config.yaml
model: "masked spectrogram model"
hop_length: 160
method: "mae"
loss: "mse"
encoder_activation: "gelu_tanh"
encoder_head_dim: 64
encoder_fused_qkv: true
encoder_inner_norm: false
encoder_patch_size: [64, 2]
decoder_layers: 2
optimizer: "muon"
muon_scale: "match_rms_adamw"
lr: 0.0017
adamw_lr_other_params: 0.00073
warmup_steps: 380
Rows from block 3 of the encoder of a small masked spectrogram model, named by matrix and row number. Rows with one number belong to one neuron. Each number is 128 + 24 x the weight over its row's rms, rounded and kept within 0 to 255. All counts start at 0. Numbers have three digits each. After the name is the row's rms in percent of the matrix's.
After each neuron's rows are labels from the 100 clips, of 14848, where the neuron reaches its highest value: "strongest on" is what is common among them; "lies over" is the class under the peak. Only what is clearly more common there than usual is listed. The data: short pieces for a synthesised band: melody, chords, bass and drums.
# fc1: MLP up (encoder.blocks.3.mlp.fc1.weight, 768x192), inputs 0-95
# fc2: MLP down (encoder.blocks.3.mlp.fc2.weight, 192x768, transposed), outputs 0-95

fc1.211 100:142158090134087129149122132094179162141132106097155156128129146095098135152169135132124127117134139139100127127082125125069135137156137103119142081107112154099119158143115103089136108118109122114130133119133145158113108114117114138109119133132152105108115102129099127123060132168112135116
fc2.211 081:135131160120148127128130125118098110093156135142112118157111081151156105123132135127119089178109111137140133144193117075180124129124092096140136163152173122158143102138116157148113146102144102146113122165119148100104165125156126121122114149126145111116106115123153155114195167102150161156
strongest on: mains hum
lies over: no chord

fc1.173 094:151122129081133158093130139129159111129148113094137112135084165159076099162157116136132105148176132129104137133123109170131141131100088146123144155141115121138137116164112123141110118098144063105155116165088148097134098143143113106089128163115157129121115117062107142162079125132122136133
fc2.173 121:132143185141122118122145096114119163143169138157145121133138090134132133111145095125111151082067142107166098148126150152111105130142095125149107121149079138099118154131150086126158135137112139100128125141114127153104121142132114109135118123162158146158111073129166157165113169120143062141
strongest on: bass line; white noise
lies over: no chord

fc1.419 089:074134149196156149129170140129170145126101115129139125138084139139072111166131138108156116108142125095168128156147152104109121143122130123098162133151124108136144108146090101124124109088088185096145130109139153104131143132102129116127144106116155141087112117140113118120141121139124124119
fc2.419 100:161126107103100160120131084082121155112153104122126098126155134116172157127110114150100163136112078134109145113115130121109141148153112093113098155145133131113162154121130125131118164145099118110153163108179103168117150117138113149093082107120118158087126130123124134147118141117116117143
strongest on: muffled (low-pass)
lies over: no chord

fc1.101 069:155100134154180102124119181159149156186099099136162176104123153138116099097130126115075120134115126162075106115144162145099093134135140116194148122102124132124148132133129109133131112177112106120159145138141144147114141144149109118117126122132143143105125103121099147141114129132091179153
fc2.101 064:125160123109104147132112093090122135067189177110105139131149167110114138141139136184174152131155152109116129113136096121185110158112098133120115135132138112155103156131115153097180145109129132138115101144129132099105133119122151128126132130113145091151116135110153123142164118117176126129
strongest on: marimba-like
lies over: no chord

fc1.592 071:110137164166134142098110129170112167118107122177166176093105124134124187108113114160095144119110115094129088142156135150129105085111115093128144145129089126135133110112174186145143140122090125120165127161133111094124150127139097149143139141137088142119147155111179138136150133119129157149
fc2.592 085:085123130128105165137138070161126158139164158128138137141115106117164152096095137126105125122119136121114141094142095124135111127115108152153103171078106117150131134132122134137146173125120133152139096146131105121100110146076140126138109156063109124109108153127119158113173120140156121069
strongest on: marimba-like
lies over: no chord

fc1.618 103:109122144120125115130136092082146133109138158145140098170155135146090144182116145144122186108128154125116112142092170113131137155110126111109138115096162122103183141147142095129127138095128121101127089131106156122093133145085120129134118093123095115131102100105128096141104113134075131090
fc2.618 100:146094114153140152143121151130167124106130141140136115114114075117152116102113135094134116137105118142130134136161119115130159124133136126150134177125110138125104111120123101123131138101118128204130148146128134118108173120179118119146146153137147133132194132114125130140153144114173139183
strongest on: mains hum; rumble
lies over: no chord

fc1.378 096:108110153144112130104190113156064121132123145085126095123159111115094165165149089131126097118123158153152123107126149167148127159082155107116115130153137088172102132126131090110113055154104128126141122151150114139155148130135140145126132131155137131124111170126118129140163097127132184131
fc2.378 088:141160111168155118185108124132134156109111087153155163130118123152132161102122124157125150157127138096078080080148125094136132093174146148119142120158145152149127144089136151152131131105181127168115118123132156104138132104123132120077108139153099126081151125130117113149118093096108141119
strongest on: plucked string-like; marimba-like; melody instrument: plucked string-like
lies over: no chord

fc1.187 077:113117140156140135140125108160131112149148104145099138111115147149108075106132150109118140165123159140141150118129133128109179110098132122120125120182087097104133157154129150145117107084149108132191125114156110107141128108082098116143167073085110127157164141124129157122143148130140150134
fc2.187 083:156136118101129126155102172139139119112134142146134121136110167144111171157120127114141100089091144145136129165107081139119103136136152113115100178089149169132132103131112148108095080153104134115103191137138107118122154126142146078147115100164129109117115109108133054105123104112102082127
strongest on: square lead
lies over: no chord

fc1.634 082:067106125159162134130138100104092117200128161128088125114149129095144165166112105132114124144185125200092162083153105126148160168115134115110148125112112103127096111098155107098120105100134124100148154172127097127144082133128131098085092114139149135118158131111110103169089121124121152125
fc2.634 073:129135166138111122124174116162152185105093128097117142106155126159146128093149101128154128149130148118148053147141125140113167123182111129116126118148146137162204133133092147157115102136167097139112144097101125129114144122126131110124075143155112142143148185144118084062123127156170137123
strongest on: marimba-like; melody instrument: marimba-like
lies over: no chord

fc1.317 074:197109164114145120119140111076138099162101148129170140122095128146120175114083138179102130134140147141117151130128160100129116165123076095158114179108136107126152101104158135168126096109125084104100115133109139126094112099153134143133106105126110124141100116101142091168125121092134089102
fc2.317 082:136063132092133132109135139119133116131105122172114139142133115123133100111109123103108159115116121174097103138138111108144124191144132149149127097098154131130114100121092105111178136112145122126158126115086180155140176187134136140119106080157135092106125137098157141112113139108148123158
strongest on: bass line; muffled (low-pass)
lies over: no chord

fc1.586 110:137155142143126109143145113072123153135135182102110180107122145117125099170122123152091144079145138104127135138138152148157126144117128102111119139169158129139118090096179094109202093089127104147129111103141141148127108061111136127128111106139091143085135125157103094153132127125135167125
fc2.586 102:112141119169132120173123146162172133120121142152113137125182161106126130133154125120145093179196112189132103128109121132121126100152125101152154122114115131174094078116144126110103101176136100078127151158140164118104147081128131124110095144114110149108142119155091140135096149103133157101
strongest on: sine tone
lies over: no chord

fc1.756 125:127121160149113131144122083116140150101157201123116145100140183126113151137133111152086098083159126099145115098140133125111128121164112126109119108122134132107150138120138133114158066088142121161155121101123128102118123102131091128123171075140126105125138185123125129141153140142085125160
fc2.756 118:129144116188115132134131159172130131121109118136134123128175164111123081119139091134165066134165135134135107101117123122126095123147110109109161114161119118149096089108143116125099094128129153116106145116155156108139120105131111111122122138153103145151169145197117103106082112098144163144
strongest on: sine tone
lies over: no chord

fc1.666 107:113091052148101150070111128138089145127156115137121159105178112110169136154112139122176113115142130108127148120096065143127116147135126145113133129136117130150079124102094167148126132069119149152149130175100125098136132146134114162125114123095121145112128142107146131091137103124135130124
fc2.666 103:153156171133175129167125141131137072134075150108125099148135151143098154089130137130126156135133145152138098118186160108106141146124117106129115144116138130144189123137127125117120106200132110130081135115150119115122128104124124068148146129147112119140144139124105121152127156165112113111
strongest on: white noise
lies over: no chord

fc1.246 088:125106097136121125145101104143174160150120092138156158150138123115100129083118132134152138150098085117105108116168150134115102126117099164146094132131160124146146129137115159111111070151120068137143120098142142164120118139148131154124148132160118130112112152122130136136141154143106117153
fc2.246 090:149162148106170096102172120100138137107153146163116126098132130100117128108143148123147136153151139146140180123096125109144143175119149158084162103171141128145113098154122145135127111099131104093133141182159124132093115135118073152079142121137124139100118133142135141100112107138164072158
strongest on: organ-like
lies over: C minor chord

fc1.528 092:071173123140077156152110133093125124106096125161104159170121126105086141144136147112132116104113127095104174124136099133161135115140101136051106103113128117128106112117132116143152113094121130085164146150142155110126148146122113114178154109129137099156103121134112128113092097179082118114
fc2.528 092:169059144126135148142132125149138170154141117101126071106162074151170155094137127123108127158110142123124117115149134136102174127094102171135123116137153123136138146135136094113154112137114127145121145133143133130121120109156142109120144154133134147106161119128128125150175134102167111175
strongest on: mains hum
lies over: no chord

fc1.468 065:149120142154130096142101146115105138158161095106102133099127127106101119106157103176169149108124125114115118162135151122143084105141139128151124093128120139143117136132152123153096065158167107138108137113137128049143071135169138115122117128141148159131138126133087136145133067071168157138
fc2.468 079:111144107134133142113125116163123102117126063101109181094158093123142129134091128122108138119106173095135162090095115122134141154138150128142136109167131107131115158128145161110146083066080112156123137116135115127149133153168121116091125140120150124157104113151106126103168127120109119146
strongest on: marimba-like
lies over: no chord

fc1.698 076:138155120085151122118158105147141135123088121086112160143064128156106134128166141125123089118081145153111125116123136105113170122131110117128131154134080147119094117128153055070165130095107125139152144168102126135141115096109181120141124099099131126141095117121155134107121141139163112147
fc2.698 065:136148152169111149122091128116117150111171108154137113139144126120119111123122123119148171151120130112114113114122118128101138094101111147145143133098159125167161136130127087154176135128111136143131117072122165148118103148147127123111122136160144067107095131116134141153161098135121177115
strongest on: thin (high-pass); text has "noise"; key: C# minor
lies over: no chord

fc1.387 062:100126119163123164154149142119139114104127155111134099100099143116105124182138097177117106118138111101131149115123158064112118101153102116128160107116144121120120144115123103165125136126103133153111163085138099137144157144103147098123104137120135136165119144083118160167103148140082133139
fc2.387 069:139148092108131118108085080133115130109167156133113123139141066135106138125111089131092117086156132102133152171085116133145144145092150114113134140137144101104121117106135153154134109102125099075136098124160152131118120114120121127122119084134152134103106166059136127156138114121143115100
strongest on: organ-like; melody instrument: organ-like
lies over: no chord

fc1.568 137:112159106139124130126141126130100125168111154112131138105136167160140141115136082116173134115138181150116140124094147152107091084154107121181103117109157142082152097147136130126058145138125134094170128079102111137166137125106190134101128163103128132138146125156146161143134124153114119131
fc2.568 129:135167161130102142099164138121118110142124118107131134161170108141165111096132163122116122182094095086133133143123125119073132098137134147126145111152160154130144177108113111152113139076130126151123076178119137078139104105130163119116132180121100166111172132105131136114162109115107136143
strongest on: vibraphone-like; melody instrument: vibraphone-like
lies over: no chord

fc1.60 094:103103074150125131129153085152141117127100114138141180114145093157092103120154122113154112119119164117129125123097070123140135127140131133133167144121126125154145102146144109115145091136097141150080094136109117158100134166159176144123103152095155130099142111084127099124083092126092151136
fc2.60 102:073118114144151156141124082128166200133102154090120130116128122127075151153143163129146162085098121119101134118081102104123140108128149101132124108126121155128136164124092151102124149161169140160157077123086089124122112131131130109115132085087142162128126147100124187106118122117096112105
strongest on: mains hum
lies over: no chord

fc1.678 086:184108098131123121096124094120114156123120177141131105138130083098110129101133122156115089164132134136128090119136132154095143113133137116119109121161135079129112141138111154114107089096171118109156127140180163169159096166084104118132128135151109144128152091122083117081189131105116159125
fc2.678 097:122126163113127124129138160178163069138121108146139114153133133127107167160104150131146098150155126136130126124139127082117084110156147127111165116162092139147128084124122170132093149171132144121110119162117132130162168117152094111087128148164145134110119124129124132138172114118136154144
strongest on: square lead; melody instrument: square lead; key: G minor
lies over: G minor chord

fc1.65 094:143123154112092104073123145105158165136160147122160131084161131108115135132119155182143141158113123116124133140162126164157146161103135109125127165107128139144109119110185082071134141114129135088129131129137120140133129072126171137109121129169120161119095149119113116122100109107140165105
fc2.65 096:154119141169118129160131111157136092120096055142102126075179151172128136122142113104118129096157114130167136116132134109161126120126132113153109145168116144141108064102143108144135123142137168116158135110132148134139174131155145081130145145099096127136125153183122119146158120092140158137
strongest on: sine tone
lies over: no chord

fc1.527 120:118122112091195138172144139092180136118147170130139114134167168155071126156113149116149115088129143145155128149113108101072116147142114137100127117108110141138095106113125098092178111152148138140104143093128122127095118174107155106086144121130110144167120141127123090104098123133110121124
fc2.527 136:135140138164094097122140125145140105143124147129107128130062100109138151145130142122130135118134102125076152157141148133142114124118116137122136105116152157084101140116139119117052111064121137117148122194093126110117128109164070195174123098123123128151161161127128158103114095139090141127
strongest on: kick; drums; shaker
lies over: no chord

fc1.4 102:114135146136112173160139094118136127137079135114137138100091145130134203097138099162153126112134118108122140126135157118144147153134132123162110120091105146165156157135157101100150114133111096153094153086127141109126109125125132122134113125128151121129051155168080105147113144123121099109
fc2.4 112:177112145123136103103151149118149097110132125145122096155145125145146097127153162100128142148086074156145147112139098127097097127102132109152143137109117136117126109124101105093123186141160109086166115164136162123123119132123130111110136139127099122139156121105156125124135120120077139149
strongest on: quiet level
lies over: no chord

fc1.764 109:153106137108135131104095119156132094145123118114158110104137110142098119098101151142136119151114152103125106180126122107120145112093095161108092129126132140147126095158088143115143126111144065085085140140106145167126131158119098107100093138147137144103111096129096134128157130153166170107
fc2.764 117:145135106105053120124129130118116197121139078146159121112120133138102170112170089148103141114147102141151096111115164153137107152153108112141165091107116131101093140126131073127113132150112139143161105116095126143095125150164118120137135116107120138105085085111137154159119162121090074143
strongest on: white noise; bass guitar-like
lies over: no chord

fc1.436 068:084085126105129154140193149101170120146122135122161110119074119113137093138153120160099089141139100150131144150109111153124146148122127088145182115127118146117150109154142121090129152158092124120137135167154102172146068137096132116109099115127146131166149143127093129139138174131156115116
fc2.436 071:191144147119135143130129144111097124099143150157130125191134136146089125135138125096085115083072137095099106120153139119142128125127147134151175125116109091157117136124115148152117121135126092130147120141136120154096150125132132115150133129109152144138130069162128072106125061143120123124
strongest on: electric piano-like
lies over: no chord

fc1.511 116:123107084129138169161106125133132152135168121092152123135125132105093129108129109078130131143086137117150119125124080183149119144137111136134153120133118124090121121129127148132116118118137113114144132176132137187125124109107134152145133148096095110135109112068132130145114109111122106057
fc2.511 126:148139124123146081081120124118156145109151135149132135145118127113119152103121134152118151123099112134090123164130177077132113126111157128114145145130107128128128117123145110149099135154151082129111102103158116107122114100115109157124099140139116129152144121144107144077129133168135142181
strongest on: white noise
lies over: no chord

fc1.200 076:141128128080097161126147121133127150179095106147118152123128073107144168130131084148126085113130148109089130140124136147071104121094122138122127122091134167130116155156133108171169084142161152119127121076120139111171127094130164118145140091121172133146108136131121113090181133153133136142
fc2.200 074:121172080200185156116122148113111081123144121137172158118121118104111116109139133114162185127115095131180153148129098103128109155120091093108146160141084123138143190133134147146149148121103134117144168160148157145108129113150184099108145140105127094112067131112127141082113151110086102124
strongest on: harpsichord-like; melody instrument: harpsichord-like
lies over: no chord

fc1.483 077:134127129143167100100122122146100206124096156139112103116111107121126137190142124127105114133136129102117086129131160090188127113159126094189161141116142152134154166103131126104180152138140142087127135125106120152139131116169140172142118128157148127117115116049124202103119116130114098088
fc2.483 091:103125149088097130185124139138139129088111123172115128136133175125135145166119078135154099131140132128134114112073149117137097129161131133136097136125117169166120091105110128138104098158130189100165138106118149124114169078172150142115087097156141112098106133134134154100105157119148137129
strongest on: key: C major
lies over: C major chord

fc1.409 091:168123105118101147124099100160132090138143130169123169147137141066166109133125101092135130110122134103131139133099107109142141095118126148103151148132146158133123072116129145152089142122115150100118146170090104122122092158095133129153147109151135123149119142119126143135132111111124126143
fc2.409 095:116143134164162117145112161082126128109056137104119120101144121144090126122147166107117123114109150116080102101169159119125117114126099077164074108127150109158106058147127137106137108145130114135093125105155079100133138137132094124131147136134156090119158150142079113134115144132137064102
strongest on: white noise; pink noise
lies over: no chord

fc1.622 111:133113123135125130126106135135131162135172117154145108137145148106107124137098144129155118160124142112163115141147130138149101149147134125134129114137120130134129103124111130068147149084143142152107125100065191116140132097075176130091098142134126110148135096154135127119195137112137120102
fc2.622 107:140148104169098169104148161147117153126091146154129111056137127135126104117181132105172060161169119174154075120095124156164096121126116132098135163139138111146155103114119122140115135141149130094158133171137094163122157127167127115169127119134086158175156153128112110090146089111143129131
strongest on: square lead; melody instrument: square lead; sine tone
lies over: no chord

fc1.129 109:145159140110108110141139134134109143126137148113158111073147138148125130136123164101137128069086152114137138124134119134107134106117156140080075102143132140115129152147098117126119131139108131106149128114077104139112138115179114113138112143118131133080165116115115182126117090098121163129
fc2.129 128:130125110128142126082122139127141133114144086145114100093115143104094161134158114127092186148148140142113145151146119130129084141144089146135154176134136140133139132146091126137138110135112129189128166105167121107112129127201132161075092121140116082157124101116109137103123141130106082166
strongest on: rimshot
lies over: no chord

fc1.538 188:137056156137104146122094106114118138135145134181098137125146163119111129157085125098116121122165074178133126148135169113123154089194127139111113124115122139091079116075119104139142129170152132133119125064082118155120141085118104151099141110092137093105099136112101150096140159121139129131
fc2.538 213:149115139125098080127110131128079109150131147113108099165115140154093119146139129120157137110139114128124117131156142149165142153089126099157166152137131123118129101148117135123157127132135137108104068139145093152148140127129151074163126132110123098126100126145122120097165136131093124117
strongest on: kick; drums; snare
lies over: no chord

fc1.404 093:135107155123125150098114117171068085091148112142142115105126129139080107083102130085101157105139131123157176138142125114131130093168125142113109145097122122172129118105118154095130146119125117164136188168172113127086132159124126114088135105157130151107118146120158139126160104137138080154
fc2.404 083:106144109160174103179125131093116144161042137076155127150168116135099178152141122144214138124079133123091070111159116134140139112104133121167101137115130159129129121124141104093154144114095140090144062145092131120145144139105156124148129146133142124105146143146111106127138138126121091113
strongest on: white noise; open hi-hat
lies over: no chord

fc1.423 086:131108134174130077136129156181088103200132093132114112139150165149132107118130141131141126136095163114138133151141108165109123072122127123112125148179122152119107108109132105116155105126117112143120131144145102155123136144114147124115126126132134136120113166139145144155153147134190151100
fc2.423 078:111129068127112166107123077139108184133131102128112151134121136129155112119144136127131133139129124118107161134134140141141122145153131171102134130093166104155119157137127141152137108132183129166141125115090117131099121143181117140110103105133138109098137126117097140130086054114132118138
strongest on: marimba-like
lies over: no chord

fc1.580 088:126132179113139093095114128130079129148108106140114161131095162155085169153126113123087114147090088121094125143151179146140102111120140154165111185092131082099169110127125125120108126093151118118149129121145104142122115139128125151170145146091134095147119134162153120160112116154147137159
fc2.580 094:118115088111115130112105123135146137143150128112158133119178134129141105092082113135103105148106118131121097126135098095100160104081127200140105126111129151116122081183147129143143142118121092156131092133102132109096158154168131120075135138160165133091151159110128146159148179140137118115
strongest on: rimshot
lies over: no chord

fc1.555 103:148134126120092138184126127123147142123100129139100134139121151159108090120134122110163144086125123124152128092146148092127111154148137139143109171112153136119152098131091133106167100079115089104117129139123044118104114082136128077114126146141161149124129122135156144138156137105141136155
fc2.555 099:151130148123094154083117136141132094141162130099143147164154110136141150147165162119144133118134116133189147110107119142134122146174138110134179110134133096106127133116124165147111120158137131079139086113123138136130142051172153098115118167102122104123159127136078143162073117124096125122
strongest on: clarinet-like; key: D major
lies over: D major chord

fc1.579 117:101099096124125083155133101148131138095134110141104165090119127123095119126116136106157147111109169093142148123090113136164165102128128154136153148103091154117151122154109124139133090128130152069128086174078122170133089112168133116102098133094128152140111131102151106089128114080117103071
fc2.579 135:085111077133128142111105074141147182094150127135108129162118103149086144129149112160155178100153143098117119122127106137177106157140119138124138184121099141123141100122105134148143109133156091116138077139144108131091119079165120115098124121087118146153146114110140121103081113109151079109
strongest on: mains hum
lies over: no chord

fc1.506 102:162162141118123132121144092101110123172109103123121109072124095147105137127169090149112097138053140097106124102149126112128143155164127113152125106111132156117113146124139135080144100127125120155116159143131127147139089129097176148140107136083174088138159159116131137128179138154128105133
fc2.506 106:170082125141155095125146162118120138142146115115167117132148187138133119118138134091108154117122120122125115139158144102116096091116111128134152125129145097153141083107140103150108121098177069106147132139154153122118149164119154133115101118134125145155140110134122114102136098104129161116
strongest on: muffled (low-pass); square lead
lies over: no chord

fc1.590 075:183154116152101133126130130119146120157147136128123119142121115081091108085124156155067132126110144117138130140128105127080147111137181115056152135159132124087103166138157116150133136115130088113124134138127129102136131110114182111133146147126150106136078090127062140140134102135139087092
fc2.590 074:113108120101101116127130127116156094157153101117084205146162081143138162126125093096100136145146130098146114145103118129124097130148123129151120097161130111151121126139143100141127136140100155136120166133128129148079136149131083114106096130060128122145121142125121129145144131141143110162
strongest on: key: E major
lies over: E major chord

fc1.282 075:094105081127100152131077116107080124126122145153095151097142126125142138129120149116130108141133139140102149106155115134117144121108116122125088136152084165155079128138133128099139092135134139098136148109103147140110096161133132159173106081133195116151138097123141160164077140114156121114
fc2.282 070:153157123147140125104163149061119117131147145124146084136119121168143137081144123157109148129103134105137065129164127147128144144138106148119102131149110120140146094134124158137139138130160089144102128109120145162150112161135119108089128171117143104123097134098127140117156101123149113140
strongest on: mains hum
lies over: no chord

fc1.61 136:121070093131120123124159146135128135156105128111151127082115149124113193162121134102128126081146168151142100124145157134168125122084095133159147106087137132170110126125138156131178114163123108097098121142148093116140138093116192153148136141153122128127183072133111183121130099178117129079
fc2.61 110:119173185112110113138129147113150076103138094139121183162131036146103136108126139122118118121133121135125132154119120121126111104172162145158127150153139123111173157110134096110124123154117145100120115123136166144114141095137098114103124177075168127080113142113138150123136131105120129166
strongest on: key: C major
lies over: C major chord

fc1.543 109:102166146118151159119133129148126119156139140131143118118117120137134092110141125114131066155142087143091112174172155148117100077130117108165169145113143147144138125129123078064143113161208095190140101120115151132156130119175121133171112132157154151126071145093140144138138142129167139139
fc2.543 095:169136150131146142161165113115095099164124127085141120188152098171161141120136143155113141148124138114143148101128119111110158147174162153125122122116102124122131166105116125122084135117114138111114134158099105103139152102096150098102117165097121077093139078096097119117145092119141166129
strongest on: plucked string-like
lies over: no chord

fc1.462 057:130127133117131148144128104099101105150087161129163138119125137127132116157136176154108117136145139097153137143111151168093127135124093082135125097101070108127108104121158119127108119158108130148146158157147086131170137129146140119158107141135171139127132169132132127138154127096170165129
fc2.462 071:124129103112107146108086111147108112110161117137135104097148116107132161126111059132122125139142125141103114142110139130154155129134137105143097140155128114143104101129100124173137077135118125103113104079141105135106109092154143151132074084129139049162149123118108108108153120156143094154
strongest on: harpsichord-like
lies over: no chord

fc1.616 121:124133149105149145195113109123132183144135158159180124135109160163149107090136134118138137147122148154115096108122109151114122146128133123115160103114155174090125090129142106120104153132143131146112143130207128078097165098160123111125122120088162122118119121122116125130115081132103143102
fc2.616 116:094108156144128115116160113156081164153093053103105135127146124099123141147130096117131135115113139116105153151082119157091132153122123152134130065102137149137108136127099156126126091154092083127144108116106081126151064147115134125158127147183146114156137121151160161126120150116137116108
strongest on: kick; drums
lies over: no chord

fc1.151 126:099149119107119133098109134117149148101129158146083145107171141121120153139137154104145099108141111149158109118119117091152140134130121111076101101138111098108125148148110126103136171086123166101173124130128141122132151165092150144112106121077104166140117085143122160109082119163150141080
fc2.151 134:087120086175114136126128110132139145105089073113164127125090091148118136146165085080088160138083139113117137117140143119129103144113139134162135167114125109151168131135111149126102099108135110183101147109182129168089155128194172113164099133126165140114144124131157109111174133122150132181
strongest on: quiet level; text has "noise"
lies over: no chord

fc1.640 100:126129109102142136127109082132162149136130117136148067102161094113068149132122156082141101118128132153137122169154105116116069137124149128102109103166143136147183140142135157154121121129126154110084114113160109123122149124106127173126126117129136149106139158133138151168069146131099102113
fc2.640 127:114123113140122171150122110104117129149136124169158083084153148135087133158127120180101156064138069129127143101144127163161116115184126091132111136138129132156136182145095127144136093109150096121102117148178119134143126128124116127083084117164135146112112115112131141117143111141134121129
strongest on: thin (high-pass)
lies over: no chord

fc1.414 067:163132120140128156134123141099120168160077115102123114124116118107111121141113100109130143132134118111154126117116137157161123122160105089131141149153148116164076117160112126091143121109102125175119103127094144113123115139173153153141125132141150126196157111119145106123136164109125130185
fc2.414 073:117130153127117112148109141104142142126155121131132119134151137132141147172151092128102153099137104120157169103116110105107133108086122110090135104152167094118155126162160135157144127158184146115112126163145089184109145131112126154096114102117102122101088142102117106108150129108142140111
strongest on: thin (high-pass)
lies over: no chord

fc1.123 118:111110106133143122101154139142121139106136068122113145123161112081124126110129166112141120134145126152100099128182136096113137086160140123110126183163152148115165126132156079119109116113140104198121106123104154079131128103157135144142150168143137112143149123137128109125126160111153057155
fc2.123 111:113126080118096134085102154179124140183124088106103108075158135104156132116147118094149100126152167175167135123126136125118132167167104120131158111150117134135118122118111135088116071166140122144131120123141107119118115117116138103140124147141117100147113144143111113107160099118066139177
strongest on: vibraphone-like; marimba-like; melody instrument: vibraphone-like; melody instrument: marimba-like
lies over: no chord